From a checkpoint of a small image autoencoder.
Model: 1.07M parameters, encoder arch pvt, encoder depths [6, 6], decoder activation leaky_relu.
Training: 14800 steps, batches of 128.
Rows from block 3 of the encoder, named by matrix and row number. Rows with one number belong to one neuron. Each number is 128 + 24 x the weight over its row's rms, rounded and kept within 0 to 255. All counts start at 0. After the name is the row's rms in percent of the matrix's.
# fc1: MLP up (encoder.blocks.3.mlp.fc1.weight, 96x48), inputs 0-47
# fc2: MLP down (encoder.blocks.3.mlp.fc2.weight, 48x96, transposed), outputs 0-47
fc1.50 116 [103 147  84 122 171 100 168 161 156  94 114 150 113 120 156 122 130  98 141  91 157 159  82 140 104 116  98 129 106 130 121 116 114 143  97 118 133 143 156 107 120 128 105 104  91 101 151 140]
fc1.51 101 [152 130  80 116 147 148 127 177 124 143 103 143 140  89 132 105 148 153 162 115 118 152  97 124 151 132 108 107 126  75 166 107  88 119 137 141 139 127 117 141 166 139 127 131 147 177 135 165]
fc1.52 133 [143 129 137 123 141 125 127 139 160 107 104 176  91  83  87 116 119 156 119 145  68 118 124 142 102  93  98  74 113 129 127  98 106 109 122 110 144 130 149 103 160 127 115 148 111 133 104 149]
fc1.53 084 [180 117 113 127 129 163 146 180 126 100 154 108 109 101  77 140 102 104 161 150 110 127 131 117  90 165 149 116 130 105  85 121 106 110 114 113 111 123 114 132 139 152 132 123 141 145 177 139]
fc1.54 090 [146  98 138 124 146  78 132 131 133 171 113 129  86 154 140 192  96 129 162 128 127 151 152 116 139  70 133 124 113 101 137 116 129 158 137  88  94 127 106 140 104 138 145 117 102 147 132 135]
fc1.55 132 [ 96 125 175 170 140 118  87 136 101 129 136 140 146 149 131 167 116 117 140 165 129 132 157 134 118 148 107 133 102  94 132 126 117 136 184 151  69 138 123 113 120 143 100 130  95 172 124 115]
fc1.56 085 [136 116 167 143 126 138 139 119 162 122 119 114 108 133 167 146 127  92 116 122 185  98 124 108  68 155 102 153 130 194 109 136 131 145 110 124 109 126 147 139 153 143 137 135 106 129 143  84]
fc1.57 175 [145 111 129 155 136 131 130  88 143 145 151 127 153 155 150 179 127 135 109 151 128 117 178 140 147 104 142 109 170 130 153 121 157 129 185  99 139 138 119 116 101  95 137 115 120 157  71 131]
fc1.58 060 [125  75 166 131 147 119 133  96 112 138 124 129 135 139 152 124  72  90 164 132 143 116 146 119 149  69 173 113 134 175 117 135 137 161 134 131 127 141 145 144 126 138 166 142 114  95 149 131]
fc1.59 071 [121 148 147 146 158 119 115  89 153 143 137 112 124 103 142 130 155  61 141 149 127 141 119 128 151 154 117 118 139 164  98 108 114 103 143 109  93 129 148  87 168 131 171 111 142 151  90  99]
fc1.60 135 [126 114 132 127  73 125 151 124 174 135 157 156 112  94 117 166 125 153  88 105 123  92  98 118 165 108 145 113  88 153  74 117 141 139 101 125 110 109 124 117  95 106 140 146 138 105 133 125]
fc1.61 131 [191 125 127 119 108 135 124 170 152 122 155 129 139 131  95 158 119 120 107 150 140 108 122  95  86 149 122 131 148 140  71 164 159 125 115 146 140 121  83  96 117 142 140 122 162 164 117 118]
fc1.62 074 [116 111 112 138 127 147 155 154 159 140 125 126 114 141  92 123 111 104 129 152 152  82 133 115 146 113 180 107 152 103 121 189 141 161 125 128 119 116 170 142 153 101 161  92 102 111 129  95]
fc1.63 099 [104  78 162 118 161 202 136 160 138 110 145 125 129 129 157 124 127 131 140 124 164  91 125 137 138 155 106 164 117 179 101 113 125 141 135 104  92 150 125 157 135 127 120 139 127 134  98 116]
fc1.64 131 [132 139 134 131 158 148 159 105 108 141 123 134  64 128  95 126 120  87 139 130 123 121 119 152  76 148 131 147 110 154 134 135 117 130 151  92 115 156 121 105  67  84 146 149 108  95 122 145]
fc1.65 079 [146 121 174  90 116  91 103 138 173 145 129  88 151 156 135 157 128 151 129 108 148  99 110 159  61 132 113 125 151 123 125 132 173 146 152 145 109 121 123 135 116 153 128 128 134 105 137  89]
fc1.66 095 [142 125 144 118  96 132 138 146 111 131 132 138 110 173 116 139 105 120 149 150 147 103 104 144  50 168 108 151 165 144 122 147 166 126 132 110  97 161 154 139 139 126 157  98 110 165 146 133]
fc1.67 050 [109 121  91 120 118 101 158 124 130 168 100 115 116  74 120 103 158 142 119 101 143 139 149 107 141 132 171 114 110  85 120 137 104 124 102 153 163 117 102 100 128 115  88 112 155 155  87 112]
fc1.68 018 [145  96 115 112 120 151 128 123  93  58 121  81 124 113 147  96 116 129  99 168 114 113 132 126 125 103 137 114 114 109 159 164 109 156  86 126 158 131 160 141 136 119  84 129 157 118 150 137]
fc1.69 100 [103 141 179 114 123 101 102 105 107 121 138  96 125 180  76 111 104 115 141 115  99 127 144 140  96 143 136 102 108 175 134 117 141 132 102 130 134 121 103 149  99 162 114 103 137  85 157 137]
fc1.70 089 [168 136 135  86  91  65 101  78 110 133 129 118 123 140  99 129 142 120 121 131  96 145  98 120 112 113  98  77 156 111 140 149 161 135 168 145 135 100 119 104 111 133 146 123 153 128 139 126]
fc1.71 016 [134 129 129 134 129 105 132 143 141 156 126 139 138 151 131  97 167 116 140 130 117 128 129 124 130  87 117  75 111 112  97 120 129 143 157 152 151 145  74 111 123 127 147 175 154 196 117 174]
fc1.72 092 [124 122 116 143 142 106 116 136 151 165  97 116  86  99 148 123  78 120 148 122  74 139 154 129 163  87 124 143 105 124 161 130 105 139 131  92 119 151 105 132 149 150 153 174 105 156 146 115]
fc1.73 033 [118 155 137 139 154 117 109 139 119 117 143 124 111 150 149 141 119 173 130 163 127 169 127 127 108 110 177 167  82 117 157  75  89  91 124 124 125 107 137 139  94 114 111 143  84 120 146 117]
fc1.74 135 [135 111 144 104  79 114 136 163 110 133 123 139 119 133  89  86 131 104 173 137 136 164 116  77 103 118 121 116 137 145 123 149 135 118 123 159 158 137 140 147 153 169 158  90 101 172 121 113]
fc1.75 100 [155 127 120 143 134 139 155 133 156 114 112 114  80 134 105 150 112 117 133 109 163  97 103 127 147 134 134 119 145 131  78 111  88 126 102 140  82 127 161  90  75 112 118 104 116  91 133 165]
fc1.76 165 [119 165 145 175 119 145 123 115 141 132 166 142 163 174 122 139 137 133 149 175  93 132 168 122 170  94 127  70  83 122  95 122 139 117 146 135 119  98 122 128 134 119 125  99 121 118 125 125]
fc1.77 084 [122 103 144 104 117 111 129 126 132 154  99 105 179 159 128 148  83 126  95 106 124 101 103 157 136 104 125 101 131 137 141 165 156 140 131 169  71  91 133 133 156 125 114 162 130 113 126 163]
fc1.78 221 [ 97 121 116 137 173 126  63 110  82 130 110  99 145 117 127 128 134 127 154 180 127 122 164 136 173 163 129 147 132 148 150 115 129 145 160 119  96 120  89 160 121 131 120 125 112 130  95 112]
fc1.79 084 [165 114 135 142 163 104 101 132 132 110 134  96 157 107 152 100 144 111 135 109 141 160 165 113  81 150 118 170 118 124 110  86 172 106 133 130 119 134 102 143 111 151 104 126 171 172 145 128]
fc1.80 041 [140 179 144 141 134  88 113 149 137 108 138 104 126 136 139 127 146 113 113 135 131 135 110 137  74 136 179 123 145 111 135  82  94  91 104 126 121 131 127 128 127 157  90 161  86 151 155  89]
fc1.81 179 [118 102 121 172 137 145 100 138 126 108 124 122 142 108 111 144 120 144 102 131 147 120 172 146 110 129 145 126 142  92 140 115 126 153 197 127 108 108 144 156 132 153 166  66 166 141 117  94]
fc2.50 125 [128 142  74 145 143 122 159 118 135 111  78 178 125 126 155  81 153 111 129  88 163 143  91 150 115 125  85 131 118 119 159 131 151 156  98 131 139 132 148  99 132 149 104 110 140 123 150 122]
fc2.51 113 [ 97 138 172 146 189 122 101 135 121 128 135 131 110 127 133 158 116 112  90 120 143 144 175 130  98  99 125 111 141 177 124 165 145 153 151 172 110 129 155 125 123 129 130 125 160  85 128 108]
fc2.52 131 [110 101  60 144 175  93 126 183  98  94 120 161 112 142 125 116 132 106 143  94 149 157 139 181 129 108 100 130 117 117 159 136 121 132 130 117 151 115 136 137 142 142 125 134 145 155 150 128]
fc2.53 086 [109 140 130 105 166 102 103 105 133 154 107 128 159 169 164 124 134 160 100 107 126 135 134 134 140  84 110 130 111 158 161 141 153 129 182 140 167 131 148 123 131 105 140 140 123  82  84 112]
fc2.54 080 [141 156 123 131  78 134 143 136 117 139 128 121 155 129  97  74 150 124 130 102 129 112  83 143  90 186 135 117 117 139 130  99 128 109 119 168 187 121 132 132 130  96 122 153 157 121 159 142]
fc2.55 135 [ 96 115 128 117 147 115 110 161 131 107 147 135 126  88 131  83 119 115 116 140 141 123 143  69 142 162  88 105 151 178 125 102 123 132 110 122 153 117 160 159 124 167 147 142 110 157 145  90]
fc2.56 075 [129 151 117  95 141 119 115 136  96 118 139 161 131 127  79 109 138 143 153 141  77 168 137 113 169  98 148  97 129  52 146 133 117  94 132 121 154 134 118 115 117 130 149 129 139 129 121 168]
fc2.57 139 [143 155  57 113 129 120 181 113 154 125 113 155 126 164 164 143 153 120 129 117 138 140 140 139 130 131 112  91 131 156 159  94 104 136 139  88 163 143 143 113 140 119 116 122  79 150 139 146]
fc2.58 051 [140 152  96 110  76 137 151 120 136 108 131 143 117 108 105 139 172 158 113  99 118 116 115 131 120 178  84 160 148  82 129  94 122 143  95 102 145 112 113  89 112 137 110 100 119 144 105 113]
fc2.59 076 [103 157 116 158 143 119 141 116 142 142 148 118 146 116 162 116 150  80  91 167 136 136 140 149 132 126 136 138 133 139 102 156 143  95 177 112 129 161 141 132 148 110 168 108 179 157  84 143]
fc2.60 189 [127 134 103 107 168 138 151  79 137 161 123 158 106 176 128 123 138 124 155  97 112 105 114 138 128 169 155 119 122 128 124 102 123 154  85 125 164 145 148 103 118 112  70 128  86 138 120 128]
fc2.61 113 [157 120 124 127 130  93  88 137 150 115 127 119 123 111  90 164 106 124 131 134 147 134 124 132  84 136  74 152 149  90 131 151 132 123  93 114 170 115  67 112 100  93 119 137 143 166 124 124]
fc2.62 057 [124 141 158  88 111 106 138  87  95 139 118 127 147 111 154 135 109 128 115  98 104 148 106 124 132 145  80 155 104 129 134  78 105 128 109 111 152 121  91  96  87 160 113 162 134 122 101 164]
fc2.63 102 [ 76 130 109 136 142 165 143 150 111 140 163 112 133 133 141 112 162 118 102 119 169 174 111 116 153 154 175 136 117 166  98 135 123 116 114 147  86 113 123 179 157 127 126 119 140 129  94 130]
fc2.64 096 [124 146 138 149 160 155 147 144  82 151 137 115 102 123 117 136  99  83 117 166 159 102 137 116  95 142 131 141 125 145 124 152 127 117 202 124  92 153 142 109  98 111 165 152 131 104 130 131]
fc2.65 063 [179 120 187 123 127  98 100 119 176 147 133  76 155 130 138 122 142 128 119 138 133 107 111 153  88 147 105 107 141 146 100 134 174 132 173 140 113 138 130 123 120 146 118 124 141 107 160 105]
fc2.66 088 [115 167 135 122 152 131 119 126 116 107 112 128 126 121 112 128 151 149 111  98 102 177 159  88 170  74 138  92 109  98 170 121  83 131 135 139 145 117 114 131 136 137 139 136 135  65 121 134]
fc2.67 069 [155 126 140  81 133 175  98 140 144 125 152 109 139 149  83  87 121 131 119 185 140 136  81 158 103 102  83 127 118 109 128 148 140 128 135  96  89 113 124 144 135 131 130 135 135 120 147  94]
fc2.68 023 [119 164 121 135  74  94 144  73 168 123 142  94 125 112 151 111 132 134 108 132 154 137 132 135 128 145 114 175 136  98 103 131 150 157 139 145 112  91 104 158 121 112 164 135 140 123 117  79]
fc2.69 099 [150 156  75 140 126 163 145 148 153 109 123 127 137  96 171 115 154 143 100 141 140 147 106 117  97  87  74 119 127  92 142 156 100 114 127 100  90 124 132 124 169 128 130 125 153 139 106 111]
fc2.70 078 [171  95 114 120 124 144 119 109 159 167 121 103 133 131 100 145  98 157 129 158 107 119 107 133 112 135  63  90 122 115 137 154 139 118 180 139 139  99 121 126 152 133 143 123 138  92 176 141]
fc2.71 011 [ 97  87 107  90 151  99 113 133 110  96 142 129  74 128 170 160  86 144 104 154 131 128 100 152 113 130 128 115 137 117 149 130 100 111 155  79 113 132 150 139 106 159  97 117 112 142 141 110]
fc2.72 124 [147 153  84 126 150 143 134 110  97 104 137 184 167 165 128 122 145 146 131 114 119 119  85 113 112 153 160 154 122 144 107 117 180 103 143 152 160 128 173 122 122 120 115 100 160 118 120 139]
fc2.73 020 [146 108 121 107 127 107 134 106 125 145 116 172  79 149 114 134 147 169 165 101 123 155  85 128 127 148 139 153 109 138 123  60 129 151 117 160 120 104 108  96  98 152 136 141 101 125 146 152]
fc2.74 123 [139 133 116 169 116 118 145 140 205 129 127 142 158 129 154 140 127 157  96 147 102  75 139 175 107 114 103 119 132 112  97 110 160 148 155  95 146 137 115 122  92 114 130 117 139 149 127 144]
fc2.75 110 [ 91 172 105 139 108 130 135 139 135 150 165 115 101 150 118 153 121 170 110 133 155 137  93 112  98 176 120 139 158 116 133 126 102  86 136 101 109 129 147 135 148 146 173 129 103 145  79 118]
fc2.76 155 [105 128  79 145 148 141 126 145 103 137 140 167 138 119 140 135  86 126 152 152 144  99 147 107 157  90 161 110 149 116 114 158 149 152 184 154 153 147 149 113  89 115 151 133 151 132 123  88]
fc2.77 066 [129 149 114 148 115 143 147 129 122  89 174 128  99  83 157 113 174 110 132 163 151 156 144 101 140 165 129 160 140 107 108 124 115 108 138  96 179 156 113 148  98 133 133 115 141 141 146  93]
fc2.78 181 [ 91 168 133 135 103 137 148 120 106 126 169 114 113 145 131 164 110 142 138 128 112 172 139  99 162 117 111  85 115  75 141 162  83  91 162 110 159 123 145 146 122 123 144 137 121 103 115 133]
fc2.79 073 [157 127 161 139 141  73 107 124  99 123 143  73 153  94 158 122 119  91 112 113 130 122 145 110 111 156 136 170 131 101 119  88 162 110 151 105 127 119 116 152  98 143 110 136 135 148 147 167]
fc2.80 026 [123 156 148 154  84 131 135 121 152 134 123  94 170 135 121 155 143  91 102 140 126 115 162 122 144 118  80 107 151 148 113 197 135 149 158 132 129 133 108 130 171  84 147 112 143 132 121 138]
fc2.81 157 [135 107 148 129 147 143 108 126 182 121 104 152 101  99  85  93 130 151 107  96 161 118 153 156  83 112 140 109 107 125 141  93 119 172 116 133 114 127 147 127 135 139 132  73 163 136 119 106]